config.toml
win_length = 512
method = "mae"
encoder_head_dim = 32
encoder_positions = "learned"
decoder_width = 192
decoder_layers = 3
beta2 = 0.999
gradient_centralization = true
warmup_steps = 900
Rows from block 7 of the encoder, named by matrix and row number. Rows with one number belong to one attention dimension. Each number is 50 + 12 x the weight over the matrix's rms, rounded and kept within 0 to 99. All counts start at 0.
# q: attention query, key and value (stacked) (encoder.blocks.7.attn.qkv.weight, 1152x384, the q third), inputs 288-383
# k: attention query, key and value (stacked) (encoder.blocks.7.attn.qkv.weight, 1152x384, the k third), inputs 288-383
q.59:37 39 58 44 48 64 56 68 58 37 54 66 57 48 48 42 62 56 26 56 43 56 58 53 27 54 42 58 49 59 46 55 56 47 59 27 47 59 47 60 51 50 48 75 49 58 69 49 45 35 51 48 45 46 50 62 62 30 46 37 59 44 50 46 41 41 43 56 44 46 52 46 47 61 47 46 47 53 43 59 37 60 58 58 48 49 48 58 50 48 51 38 53 59 43 40
k.59:66 57 57 44 46 46 66 58 48 45 66 59 61 36 48 41 44 51 62 51 42 52 54 41 33 53 43 59 47 56 35 62 45 55 44 44 56 46 46 57 30 36 48 58 45 54 59 52 43 36 50 58 40 68 53 41 39 47 46 46 46 44 51 54 61 65 44 55 49 43 39 66 38 56 63 47 48 58 52 44 50 39 43 46 41 45 48 47 41 54 49 60 39 35 53 50
q.60:50 42 58 53 45 53 42 54 60 44 55 53 45 53 35 49 44 41 37 38 48 64 50 68 50 45 50 53 44 41 43 39 48 41 67 47 44 51 41 48 48 67 47 58 52 52 47 55 60 52 48 43 52 49 51 60 59 46 47 34 56 55 37 47 44 45 51 48 46 63 52 56 56 37 55 55 51 50 55 44 44 54 46 44 41 50 48 64 52 55 51 41 52 39 56 61
k.60:66 57 46 46 57 53 56 51 49 44 67 52 52 51 58 48 53 32 49 43 55 60 49 47 32 35 55 71 49 53 65 57 46 63 61 53 42 57 60 37 56 41 44 66 50 58 65 57 49 49 47 50 49 56 73 51 46 50 41 33 48 33 45 53 41 64 38 24 51 45 50 54 52 44 36 50 53 60 55 51 53 56 45 40 43 35 37 64 54 65 41 43 42 59 55 36
q.61:51 44 57 42 43 42 57 45 36 39 44 37 54 50 58 45 39 46 82 54 45 42 55 43 45 55 48 46 42 46 41 57 52 47 27 58 57 45 52 47 47 49 62 50 54 50 39 50 62 45 51 57 56 42 40 56 29 61 54 47 50 61 46 45 57 40 49 70 59 37 49 34 50 52 36 49 45 54 40 44 50 42 43 63 44 63 61 41 54 49 38 44 46 57 66 53
k.61:33 32 47 50 60 51 47 60 47 62 54 47 33 49 46 44 51 54 34 56 52 52 52 58 60 46 55 42 41 48 51 37 46 45 60 49 50 59 54 41 52 47 53 50 52 43 56 61 48 45 43 30 48 48 41 46 45 41 41 39 44 64 40 42 60 46 56 41 43 50 62 56 51 51 58 63 55 57 60 48 45 57 41 46 40 49 54 56 45 43 49 52 43 54 35 63
q.62:52 17 41 56 49 55 45 68 38 58 29 44 51 65 51 41 51 35 45 41 42 49 45 52 48 47 51 47 51 28 54 40 64 61 58 46 36 51 30 39 47 50 68 49 51 63 59 56 42 47 30 46 61 56 60 84 47 41 59 37 45 55 60 48 44 24 55 42 38 42 50 58 62 52 53 35 49 59 46 52 22 60 38 52 64 67 62 32 59 60 52 46 36 60 78 68
k.62:90 60 56 50 45 50 63 59 40 38 56 55 81 53 70 26 56 61 52 54 42 75 58 16 15 57 44 47 39 55 42 61 47 54 57 36 60 77 44 32 46 39 63 61 22 67 70 74 50 45 48 59 55 54 74 57 31 55 52 27 44 67 63 53 68 58 30 48 66 64 65 56 39 72 49 43 47 83 51 36 60 50 51 36 44 31 51 40 54 52 49 42 25 39 62 67
q.63:44 37 56 28 45 55 53 68 49 57 47 53 47 47 37 26 55 44 41 42 46 59 61 38 30 57 41 50 37 50 39 58 35 57 49 50 59 46 48 58 59 47 65 57 56 57 56 55 43 31 70 46 50 34 55 67 36 34 55 44 57 45 27 51 45 40 49 64 47 29 40 58 60 54 48 38 44 68 54 62 51 56 47 49 66 52 41 48 46 47 47 53 51 56 58 41
k.63:39 49 53 48 30 57 60 53 53 40 48 52 50 47 47 35 55 53 42 53 39 46 47 52 43 51 54 46 48 41 41 49 35 60 57 41 51 65 47 56 43 49 52 60 45 54 64 69 63 32 46 40 54 59 54 49 43 36 47 44 64 52 31 69 59 44 41 52 45 51 52 72 61 57 55 51 48 60 53 59 53 58 39 30 51 47 43 62 52 55 66 43 34 39 53 50
q.64:35 47 54 48 55 56 49 66 40 59 44 60 62 49 47 52 58 57 58 49 49 49 43 52 40 60 50 46 52 37 45 32 60 65 64 65 55 57 58 56 62 60 65 44 45 54 57 51 57 49 55 35 69 64 37 40 85 50 49 73 52 49 58 54 44 35 56 46 53 46 53 58 52 47 42 35 50 63 44 37 65 51 56 39 62 47 41 52 59 45 55 30 43 52 64 52
k.64:45 63 41 54 47 40 47 50 52 48 57 56 17 45 47 52 38 60 71 44 65 48 42 28 43 33 59 57 42 43 35 47 48 56 43 50 35 58 49 33 21 58 62 36 54 54 49 67 55 44 51 44 66 62 47 35 42 53 32 41 35 56 30 64 61 64 49 56 59 48 55 49 52 56 53 35 51 61 44 31 48 56 59 57 49 38 52 36 59 51 61 40 39 47 50 59
q.65:57 41 38 46 44 43 38 35 59 33 64 37 35 52 39 40 60 37 41 56 63 50 38 56 72 75 64 25 31 58 43 43 33 42 28 41 59 53 34 54 73 48 04 38 45 32 54 61 32 29 58 37 46 49 49 59 60 43 55 33 38 41 19 61 66 47 63 57 54 55 72 63 64 44 59 77 42 35 66 80 24 43 42 74 55 60 43 73 43 36 56 52 71 63 55 57
k.65:44 37 48 53 40 57 43 31 24 29 46 55 20 56 40 50 53 33 34 41 47 46 46 68 78 47 44 56 49 56 55 45 50 36 58 74 86 28 47 66 73 37 42 46 34 36 45 45 63 53 51 54 53 64 47 39 61 56 61 32 41 51 66 62 50 39 36 49 58 52 68 60 58 38 41 81 55 52 42 61 47 58 54 67 36 59 57 46 62 58 37 29 39 56 32 58
q.66:54 38 53 49 35 50 29 36 34 55 43 41 44 67 61 58 54 49 67 43 41 46 60 44 41 57 46 31 61 59 46 52 56 32 34 54 62 59 35 48 58 55 44 26 36 40 64 59 50 58 62 23 55 44 47 38 41 43 52 51 52 54 65 61 46 61 47 50 58 46 46 45 49 46 51 36 60 64 45 59 32 54 60 60 47 49 55 44 40 63 43 46 53 78 35 52
k.66:55 32 48 38 49 53 45 56 38 60 46 46 50 71 65 60 57 45 46 65 51 44 57 53 53 58 40 69 42 46 65 43 63 49 55 48 60 53 52 45 66 51 63 55 61 53 62 53 49 58 43 36 58 53 56 69 41 54 32 57 38 40 66 37 45 56 59 49 55 71 60 49 31 52 52 52 57 56 33 43 40 41 72 46 46 29 58 46 60 65 43 35 58 66 34 57
q.67:45 28 57 36 49 51 66 52 44 49 56 46 70 42 66 60 65 37 52 56 49 51 54 29 47 45 46 50 58 68 43 62 53 52 46 56 61 52 47 44 44 38 61 49 46 45 59 46 51 66 54 43 64 54 46 43 45 45 42 52 48 63 69 46 32 59 41 46 64 53 48 46 37 49 53 31 46 53 49 39 48 57 52 51 69 51 62 37 61 56 54 36 67 61 39 43
k.67:47 58 54 43 64 43 42 54 58 66 31 35 64 54 61 55 41 46 42 53 48 56 39 55 45 55 44 61 49 62 27 45 58 46 47 37 56 50 45 55 48 41 53 49 59 46 63 70 40 46 48 46 44 60 33 65 43 38 27 58 45 68 54 51 53 43 47 51 57 48 53 48 41 62 39 44 52 58 32 49 45 46 61 50 42 56 55 42 50 41 59 43 60 49 49 66
q.68:54 33 45 58 39 42 39 54 50 48 32 43 54 46 41 39 37 46 44 54 69 42 34 59 45 39 59 47 59 46 32 55 37 49 54 44 43 53 34 71 55 47 32 52 43 34 61 73 41 51 54 57 45 47 39 46 57 40 47 27 46 24 40 68 39 28 74 50 70 56 64 54 55 48 49 48 40 48 66 62 62 51 36 57 40 57 55 38 52 53 50 41 58 46 30 39
k.68:45 43 55 50 66 60 48 59 56 28 45 38 35 64 43 71 40 33 48 38 55 38 50 53 53 34 56 43 45 33 61 46 69 21 53 54 35 56 45 54 47 39 49 36 46 32 59 25 53 66 55 32 53 66 37 59 88 71 63 54 34 37 51 53 60 35 64 57 54 53 56 53 52 29 31 64 59 39 29 77 38 58 38 57 62 64 68 50 50 41 53 49 62 54 66 63
q.69:49 43 48 56 29 42 53 43 60 43 48 46 68 46 52 40 53 54 77 33 39 58 49 55 66 66 51 51 60 54 49 36 45 26 50 56 62 50 32 61 58 51 47 51 58 59 45 58 45 52 61 49 64 20 46 41 31 48 63 65 61 50 63 78 58 52 45 63 41 45 31 54 56 52 59 56 49 51 47 56 46 49 33 56 50 67 56 43 49 57 49 49 48 46 60 58
k.69:58 55 52 55 42 56 56 49 48 44 44 44 52 62 49 38 50 61 34 68 38 34 51 55 33 49 55 56 75 50 65 43 56 41 51 57 62 59 47 31 69 47 39 56 55 61 56 42 43 54 42 36 52 40 45 54 66 43 42 61 51 54 48 52 58 73 47 40 62 44 59 39 60 75 52 67 47 56 58 48 40 56 45 27 54 51 50 55 31 46 57 48 40 51 63 50
q.70:40 46 54 56 44 43 40 42 51 54 45 35 38 48 47 49 60 53 58 45 35 48 37 70 64 64 47 42 60 38 36 38 37 65 56 55 68 71 23 54 63 81 38 14 35 46 70 64 54 40 56 26 60 44 52 41 64 33 51 66 50 65 40 75 71 45 44 60 52 44 56 62 62 31 36 49 47 77 53 62 53 52 43 45 58 55 40 55 53 41 49 45 68 71 46 54
k.70:35 28 52 49 30 46 46 38 52 38 58 74 22 38 49 42 39 49 64 40 38 53 46 40 52 51 49 51 50 43 55 36 56 43 46 57 65 53 52 37 58 63 56 36 59 60 67 56 65 70 45 38 59 32 56 35 52 47 43 34 42 59 48 54 49 82 50 54 55 63 71 40 55 40 54 61 57 71 46 52 51 56 54 67 36 34 38 47 60 52 31 41 35 70 40 59
q.71:65 55 57 59 62 53 52 55 55 80 41 44 52 51 42 67 46 57 57 46 51 52 42 48 28 79 45 60 65 45 54 48 65 52 65 44 38 76 57 53 52 67 56 45 51 45 76 76 50 47 59 33 46 46 54 54 64 42 48 47 55 57 46 57 42 37 48 43 59 43 55 55 47 64 39 21 33 58 56 41 69 34 69 50 52 45 42 34 61 24 54 31 47 46 20 26
k.71:55 50 43 47 76 58 50 58 65 45 46 42 44 43 54 45 45 58 65 47 49 52 56 22 60 50 62 64 43 39 70 43 57 40 51 40 12 60 60 40 42 74 62 38 56 49 58 58 50 49 56 44 35 56 63 34 39 69 29 52 28 61 39 42 54 54 69 45 49 44 44 42 33 49 41 39 67 41 34 51 41 53 39 32 55 59 54 44 49 31 50 60 49 58 59 55
q.72:55 46 48 54 32 45 46 48 47 57 53 57 26 40 42 47 53 62 43 52 40 28 52 48 39 46 46 58 51 38 58 35 31 71 63 44 41 64 37 72 57 60 43 39 59 66 54 86 50 41 51 60 69 56 60 38 45 50 40 43 54 32 26 70 75 47 53 57 56 50 48 70 62 56 58 59 45 61 49 58 65 46 50 52 56 62 38 44 56 26 45 48 52 56 38 41
k.72:42 40 44 55 38 53 41 63 51 31 65 71 18 49 37 37 41 60 46 43 54 53 54 40 61 46 66 53 46 52 57 38 45 31 39 45 66 44 51 48 56 54 42 35 69 54 40 35 55 57 54 50 32 44 55 37 45 58 42 46 37 49 31 54 65 50 59 69 39 61 47 52 47 26 60 61 51 41 47 51 51 64 45 53 39 40 40 49 65 38 55 51 56 59 75 75
q.73:41 48 40 69 49 52 51 51 63 35 40 65 52 55 54 38 28 49 57 41 57 59 47 40 52 33 56 60 32 67 62 73 49 69 42 47 30 27 70 51 46 38 53 74 69 44 36 27 49 51 54 51 15 62 61 53 46 50 60 50 45 32 44 40 46 48 68 46 41 54 60 30 53 40 59 63 67 31 61 44 71 67 50 35 42 59 56 58 32 82 57 56 46 39 63 32
k.73:48 65 38 60 60 45 45 50 56 49 27 36 66 64 49 65 44 22 34 32 55 46 39 68 54 46 50 39 37 51 45 66 39 67 66 40 65 48 24 49 39 18 49 48 46 45 49 62 28 50 51 55 45 49 47 70 27 39 75 47 59 47 58 44 51 45 32 41 46 45 56 52 50 48 37 54 51 41 52 63 52 56 63 60 48 52 56 53 58 53 55 57 54 42 61 38
q.74:58 47 53 65 24 50 50 42 45 47 56 74 49 56 31 45 46 35 32 50 44 55 60 53 50 19 57 51 48 64 50 51 35 72 80 42 34 32 55 58 55 60 49 55 45 58 49 50 40 49 56 67 55 44 61 61 33 65 43 37 47 48 34 49 54 40 48 41 45 45 47 76 62 68 55 56 44 44 61 50 58 58 55 46 59 49 57 38 48 51 54 51 51 40 68 38
k.74:50 45 46 81 42 48 46 51 63 29 43 71 55 46 46 31 55 43 50 36 50 47 51 54 45 45 55 45 45 50 58 42 47 68 49 59 44 50 60 34 46 26 53 49 46 55 43 51 44 54 54 54 46 30 66 70 43 46 51 41 50 31 58 65 36 44 49 66 38 43 37 43 47 44 38 60 67 46 65 62 62 61 30 58 57 48 58 44 50 51 43 47 47 42 56 52
q.75:57 38 64 60 67 36 35 93 40 71 56 61 61 51 61 47 20 59 39 52 49 43 73 66 39 44 17 75 50 27 49 51 41 64 78 47 26 42 26 67 38 53 71 66 57 55 55 67 50 36 65 50 50 63 76 71 54 39 57 34 45 32 40 43 61 19 47 73 61 60 44 55 59 64 52 49 29 65 44 48 64 48 71 30 33 51 53 25 53 49 39 52 47 37 29 28
k.75:34 24 45 67 48 47 63 82 70 57 44 75 46 32 41 55 41 55 76 29 64 66 61 30 67 28 52 37 45 25 61 42 49 35 49 49 00 40 43 30 32 47 62 46 85 66 49 24 48 70 85 42 20 45 51 38 34 31 66 42 42 25 22 46 67 47 69 63 35 68 45 41 43 30 53 63 57 32 54 54 65 78 42 41 36 38 43 57 50 44 45 70 49 49 70 44
q.76:51 31 62 54 51 53 34 66 33 65 49 53 53 55 49 56 38 53 36 69 64 39 54 56 51 57 43 48 59 34 17 70 37 48 56 45 31 52 39 58 55 45 50 55 37 54 63 69 42 28 65 55 40 56 49 41 47 28 52 28 57 33 36 42 62 31 65 52 47 53 53 55 51 65 50 49 48 40 54 51 50 44 59 47 30 51 50 45 48 48 44 59 47 41 41 35
k.76:44 28 50 47 57 49 70 61 41 51 50 57 47 56 40 70 50 48 73 39 70 54 61 42 74 25 49 51 48 48 60 67 61 40 36 51 43 46 63 37 50 38 60 49 55 48 40 34 51 72 51 54 27 48 48 65 59 57 52 45 32 34 61 36 58 44 56 67 43 52 45 39 50 42 37 33 54 36 44 44 46 66 42 69 51 60 47 58 72 44 64 59 42 49 65 51
q.77:64 44 51 45 38 43 57 48 32 50 42 43 34 50 44 47 35 53 48 62 58 35 36 67 51 41 60 40 38 53 38 33 42 48 53 51 46 31 55 50 56 68 39 63 34 68 45 60 57 35 50 57 57 43 45 60 58 62 56 29 42 22 37 43 50 33 50 50 49 60 46 56 59 46 56 57 44 46 58 60 64 44 51 52 46 61 37 53 53 55 50 49 56 34 71 55
k.77:54 29 51 51 40 58 35 45 44 48 37 59 48 57 37 61 46 36 65 55 76 36 47 49 47 47 62 47 56 39 54 47 52 47 38 69 52 49 45 71 61 61 42 41 41 49 44 53 44 45 38 71 42 50 47 41 69 65 51 49 44 40 64 55 62 53 61 49 48 41 45 50 64 51 46 56 53 39 41 49 43 53 35 64 50 67 47 48 60 60 49 58 23 65 56 66
q.78:43 55 51 55 56 44 50 48 58 33 49 51 48 59 65 44 39 44 62 46 61 59 49 51 61 50 67 49 51 62 57 64 63 35 38 52 81 45 76 55 47 41 44 58 48 42 40 39 52 55 52 40 42 45 47 36 52 56 60 50 56 49 59 44 25 61 60 52 48 56 52 30 33 39 62 46 65 39 40 45 37 70 60 47 36 38 46 57 38 69 49 36 44 58 45 46
k.78:60 69 60 38 67 51 51 51 41 79 56 28 73 58 59 64 65 60 37 69 56 52 40 54 33 63 49 50 46 51 42 53 43 48 60 35 78 45 55 50 56 44 57 43 41 40 57 50 50 46 35 44 55 48 54 55 53 42 51 58 48 68 42 36 38 44 46 44 51 48 64 67 43 64 48 42 35 62 52 46 48 40 66 45 51 42 58 60 52 39 50 39 57 35 46 55
q.79:35 53 47 43 52 47 51 46 46 52 44 37 43 54 59 53 77 44 43 45 51 46 59 46 47 38 49 44 63 51 58 36 52 47 56 57 60 50 44 60 54 51 56 35 30 42 60 65 49 46 66 56 63 52 38 52 42 66 15 54 59 71 60 40 49 60 54 39 66 36 48 68 47 58 33 39 50 65 42 45 56 43 31 57 67 59 54 39 57 40 54 42 59 66 51 60
k.79:43 68 63 53 43 43 41 52 47 41 61 53 45 56 58 34 61 66 46 65 52 60 59 36 46 61 57 46 49 67 18 50 50 60 33 52 68 60 58 58 52 55 57 48 37 57 40 54 38 44 46 53 59 56 29 51 52 59 56 57 48 49 35 53 41 47 60 65 51 49 33 35 44 55 58 58 54 68 42 58 44 34 54 41 41 41 50 40 42 46 47 57 61 48 52 62
q.80:57 60 42 33 64 57 42 44 54 52 55 57 47 50 47 52 57 34 38 55 63 37 51 35 53 43 59 64 45 52 58 48 41 32 44 49 66 57 49 41 46 42 49 32 60 57 54 48 45 56 55 39 51 32 53 26 27 49 36 55 41 45 42 47 51 60 47 60 47 48 44 69 57 48 70 57 45 63 49 63 43 54 51 57 42 36 60 55 46 51 59 47 52 32 47 50
k.80:55 47 54 46 46 53 23 45 60 51 59 59 47 49 33 44 51 57 40 50 53 45 61 59 51 36 42 58 34 61 42 23 47 41 53 61 44 65 57 77 67 56 20 42 40 45 67 60 44 22 62 57 67 41 41 30 50 50 38 51 45 59 64 51 53 41 54 38 58 56 40 69 57 68 56 55 46 50 51 64 47 49 46 43 51 60 48 32 39 47 57 28 54 35 47 70
q.81:63 53 29 47 20 55 52 39 76 23 40 34 42 57 27 30 46 36 76 35 64 46 41 45 73 59 70 51 42 68 41 54 55 51 41 67 68 28 38 55 69 32 45 50 41 46 35 41 43 56 37 57 54 31 34 41 32 64 51 47 54 27 42 73 45 63 64 54 47 48 53 44 59 24 58 65 67 23 54 67 29 53 21 79 55 56 56 62 35 52 52 60 55 47 73 48
k.81:51 52 60 64 43 56 44 49 44 36 43 51 45 81 45 47 60 38 14 58 41 36 61 90 42 58 53 35 65 54 43 47 45 51 56 53 79 43 36 60 84 27 33 48 34 37 49 48 36 36 40 27 82 52 37 63 69 53 59 55 49 52 58 57 56 46 49 41 50 43 55 61 75 46 58 88 54 55 39 75 40 47 50 50 59 66 54 56 33 58 56 45 68 39 66 41
q.82:58 42 49 50 37 56 54 32 50 42 42 62 56 50 36 33 36 30 43 35 48 51 45 54 48 40 50 59 48 67 34 63 34 59 41 50 57 43 42 42 76 51 37 49 63 49 43 70 53 50 63 37 46 45 45 35 43 36 48 39 49 38 41 63 54 54 50 49 46 36 61 55 55 55 51 64 70 54 61 66 55 60 49 60 41 48 41 49 32 55 50 57 53 48 50 34
k.82:51 41 42 45 50 51 44 41 57 42 36 61 55 50 34 61 49 38 35 47 55 62 52 62 59 41 52 40 54 41 62 42 37 39 52 52 58 51 52 30 48 36 52 40 51 49 65 54 59 65 43 49 40 47 57 61 47 48 47 35 33 38 60 54 56 47 49 43 49 55 51 51 42 40 38 66 55 50 46 55 52 64 47 53 43 65 47 47 49 52 44 40 50 41 55 63
q.83:62 36 60 48 78 42 59 59 48 58 50 42 71 40 69 66 39 62 45 61 57 46 45 67 40 56 42 53 58 28 48 66 70 59 44 37 48 51 41 42 37 49 67 65 53 52 47 42 64 45 31 45 51 61 58 57 58 40 55 51 43 54 66 35 41 48 40 57 62 61 47 28 44 54 50 33 44 53 32 37 52 63 64 29 54 61 51 57 54 52 41 47 41 53 41 42
k.83:43 56 53 53 62 43 56 55 54 74 68 48 61 40 62 65 21 52 63 47 49 64 38 49 45 61 45 47 45 42 37 54 59 44 52 46 35 36 43 51 33 51 61 49 68 47 56 62 64 65 55 58 35 52 53 38 48 37 43 62 56 52 51 39 61 50 59 44 45 46 63 47 46 41 56 25 43 55 50 28 49 49 55 72 44 52 36 58 51 49 47 60 50 53 43 54
q.84:33 42 52 51 39 49 59 57 64 42 38 56 61 52 44 27 40 52 55 53 49 35 39 57 41 68 52 38 54 31 54 48 52 63 61 55 50 40 24 80 51 46 59 68 39 63 43 47 50 35 45 66 56 61 33 84 51 49 76 50 45 53 47 48 37 42 72 49 45 51 45 33 50 47 52 65 47 30 55 44 46 40 21 42 57 60 63 28 49 50 53 56 43 31 58 60
k.84:54 69 51 64 43 37 66 60 47 45 34 30 55 79 37 42 31 51 49 39 53 48 36 54 50 49 53 36 44 52 36 65 57 55 53 49 46 43 36 49 48 38 49 48 49 44 28 39 45 56 67 36 49 60 36 53 60 42 61 62 46 44 38 47 58 57 59 57 55 42 57 44 61 40 48 58 48 43 55 49 54 52 59 57 60 48 40 61 48 54 64 63 51 35 59 42
q.85:32 38 50 53 38 64 53 56 50 43 38 39 49 53 55 52 63 47 62 54 51 46 43 57 65 55 54 50 44 41 41 43 59 26 41 53 76 53 66 48 48 54 52 39 48 48 49 41 56 62 41 38 55 43 51 37 42 53 55 74 56 40 67 70 48 70 53 43 52 41 48 51 56 18 51 48 48 47 43 63 54 56 49 61 59 49 36 66 37 45 51 42 65 72 56 52
k.85:50 48 47 60 47 50 50 42 44 54 60 53 53 52 61 49 52 60 42 60 51 45 56 63 48 48 46 50 58 51 44 44 55 47 50 47 59 59 54 62 68 63 52 43 46 61 52 51 49 39 40 40 54 45 60 48 43 47 38 50 64 49 60 62 49 65 36 50 47 44 44 46 61 58 54 51 54 57 53 40 50 54 61 54 49 43 53 57 52 61 48 50 55 56 43 50
q.86:58 33 46 50 37 53 38 50 66 33 37 27 41 56 28 32 52 57 45 38 54 27 60 38 53 56 56 38 28 54 34 44 34 54 52 38 52 40 36 59 66 43 45 62 49 50 49 55 39 40 59 57 51 41 56 56 53 52 78 15 52 21 35 47 51 27 65 67 56 79 49 42 58 34 54 56 35 49 62 74 47 49 57 64 49 69 47 55 33 52 58 56 53 37 57 47
k.86:44 28 52 62 62 66 60 51 49 26 32 37 40 66 30 54 36 38 43 36 54 37 42 70 49 46 54 50 40 54 81 51 69 34 57 56 79 58 35 59 90 47 34 55 61 31 37 31 42 51 34 60 37 61 52 58 66 77 66 50 44 48 58 44 64 51 49 54 52 39 49 49 61 28 47 76 49 37 42 69 40 76 38 58 64 57 60 40 62 44 62 52 50 45 57 37
q.87:64 45 46 48 30 58 40 31 50 44 47 47 32 57 40 35 36 62 51 51 37 66 49 48 44 64 38 54 57 60 42 45 47 58 54 51 39 67 46 52 60 44 39 63 36 52 53 46 45 45 60 42 55 58 46 68 66 41 61 48 50 43 31 63 66 59 37 55 48 59 69 48 53 44 54 51 40 45 59 56 54 50 39 59 45 43 60 53 51 42 46 60 50 53 40 41
k.87:43 39 41 60 42 58 50 49 47 36 52 46 46 56 37 47 54 40 47 43 44 53 45 56 54 40 57 60 50 41 62 48 44 46 48 52 40 54 44 35 45 51 45 63 51 48 41 48 59 51 54 49 46 51 50 52 46 58 65 61 35 62 66 57 47 37 58 53 51 63 47 42 52 40 48 49 58 52 51 46 43 62 42 41 72 62 45 59 55 55 62 49 60 44 57 56
q.88:44 53 42 59 57 51 48 52 41 48 47 60 57 59 40 38 44 60 54 44 49 56 58 45 58 61 43 54 52 47 42 41 50 45 52 56 32 45 37 60 47 56 51 56 63 42 37 32 38 44 55 62 43 52 54 68 43 47 50 58 52 46 52 59 57 54 62 48 38 56 56 41 56 50 51 59 45 43 58 55 30 29 46 57 39 54 50 38 44 63 45 63 55 50 57 51
k.88:51 46 45 54 54 59 54 46 59 51 34 44 61 62 41 55 59 63 50 55 46 38 62 48 50 50 50 47 57 50 57 54 48 43 61 53 36 48 53 59 51 38 50 63 60 54 36 27 51 52 59 29 48 45 38 45 57 44 66 60 54 27 41 52 45 53 58 60 45 67 53 49 60 47 65 67 59 33 61 60 47 45 54 38 57 45 44 54 22 51 56 60 59 44 56 29
q.89:66 49 47 55 61 53 49 47 57 59 51 61 34 49 50 48 54 59 48 46 37 51 34 34 31 47 58 67 54 65 66 49 55 82 67 49 46 48 54 36 54 43 62 43 55 57 52 50 53 44 43 43 51 62 55 65 61 55 37 37 57 64 46 51 55 44 43 45 63 44 38 63 56 57 36 48 46 64 49 51 84 47 28 34 69 54 48 58 41 52 51 38 28 51 50 42
k.89:49 57 34 59 51 45 50 44 65 48 54 59 35 51 39 41 38 60 52 46 29 58 53 41 60 47 53 39 36 58 47 43 45 84 41 40 50 51 63 51 53 54 57 42 50 46 44 81 32 46 48 60 37 51 63 49 39 70 43 46 57 67 38 53 43 72 54 45 53 65 56 42 42 47 40 45 56 46 43 58 50 52 60 54 74 36 41 42 61 63 43 51 37 63 46 54
q.90:76 48 58 44 40 44 34 60 53 60 57 58 43 59 46 43 37 71 42 49 28 43 59 45 29 65 41 50 61 53 60 49 48 53 62 55 54 47 32 47 55 51 63 44 47 58 58 57 44 46 54 48 55 43 46 46 52 40 49 48 69 56 46 59 49 45 36 59 58 58 42 43 46 49 50 45 48 68 44 57 51 51 49 55 45 40 40 42 45 36 58 51 36 59 42 56
k.90:58 35 49 52 57 54 72 70 50 40 55 55 50 46 43 52 52 30 58 52 49 56 65 36 48 39 56 51 52 46 69 44 39 41 58 40 62 53 45 19 42 56 41 52 63 53 53 39 58 64 49 52 36 57 41 39 57 57 46 54 41 38 29 41 60 65 68 52 44 58 45 53 37 50 56 54 57 44 49 41 47 50 43 39 61 47 56 50 39 47 55 47 53 51 60 49
q.91:53 51 65 51 62 59 49 58 42 62 39 35 58 55 72 70 71 49 58 49 47 69 52 51 43 58 42 56 58 38 59 55 58 41 45 38 69 70 56 39 38 50 59 43 49 40 59 37 57 49 57 35 55 48 48 28 38 35 42 68 46 77 71 52 61 48 29 56 49 49 42 56 39 55 41 42 57 66 42 40 49 44 63 38 57 43 44 53 53 55 54 48 43 54 42 43
k.91:50 54 52 34 54 56 48 48 51 69 69 54 48 29 64 58 62 65 72 70 34 58 49 42 47 41 44 74 59 59 55 48 55 60 51 50 41 49 49 46 46 77 56 52 62 68 54 64 57 45 47 48 38 36 63 46 45 47 37 54 47 57 52 49 45 68 39 44 56 48 58 45 45 80 46 20 41 56 48 22 45 50 44 46 40 47 39 44 52 63 44 57 35 76 53 54
q.92:46 49 32 67 43 63 41 36 54 21 45 38 46 53 35 31 52 32 54 37 59 46 42 59 67 38 63 39 38 54 46 61 51 43 44 58 48 49 64 41 64 40 45 52 48 30 32 27 43 43 56 59 34 50 37 35 65 54 59 67 49 49 56 53 46 38 64 51 57 64 50 29 46 30 47 40 63 33 55 60 44 51 41 52 67 67 37 61 46 48 55 61 56 46 58 56
k.92:41 53 45 50 58 60 55 45 46 43 41 33 53 59 61 68 37 44 33 51 38 28 43 60 38 50 46 42 36 52 42 49 60 67 66 68 60 47 61 49 53 42 51 50 41 39 54 58 40 44 23 37 62 61 49 60 58 47 63 52 54 45 59 46 48 44 50 54 50 38 54 42 55 30 61 59 59 51 58 42 62 51 36 53 55 47 52 38 50 45 54 46 54 39 63 43
q.93:43 42 63 40 72 38 62 52 35 66 68 63 65 31 77 74 38 45 50 58 55 54 45 44 41 56 49 56 52 48 62 55 59 37 46 40 55 50 46 37 35 52 46 62 62 62 43 58 53 48 51 37 52 66 47 49 56 45 56 51 38 51 71 26 35 60 39 36 55 48 50 36 37 66 55 35 41 56 47 27 37 54 60 34 36 52 43 45 50 64 50 39 31 39 49 53
k.93:74 56 53 37 65 31 46 51 44 73 57 46 67 41 46 55 48 34 62 51 74 62 33 44 39 73 42 60 43 42 49 54 35 36 51 52 51 34 31 41 38 44 46 46 50 56 57 40 64 48 69 63 44 47 41 37 48 45 46 64 50 63 49 46 61 44 51 26 55 43 48 57 37 72 37 33 31 51 59 42 44 56 46 55 53 62 61 50 49 46 41 40 53 35 44 59
q.94:69 70 46 58 40 47 55 29 50 44 50 52 64 53 29 47 45 35 67 48 67 42 42 54 45 66 54 41 48 47 51 48 31 51 47 57 66 50 36 41 54 40 46 53 45 57 52 59 60 59 43 48 48 48 43 45 46 40 63 46 41 47 37 75 54 57 45 49 43 43 64 53 56 58 56 55 52 40 59 59 36 51 51 61 56 55 58 54 38 37 43 49 43 18 46 43
k.94:41 47 41 59 42 44 61 37 57 44 35 69 44 58 45 51 29 33 35 40 63 54 36 71 62 44 50 51 66 44 48 41 47 47 52 60 55 45 44 46 43 42 39 48 54 51 67 54 63 55 49 31 53 47 55 47 57 40 49 43 44 55 48 58 59 41 53 41 50 46 46 50 56 51 45 66 57 64 49 60 46 73 52 46 42 58 59 60 55 47 53 38 55 39 63 65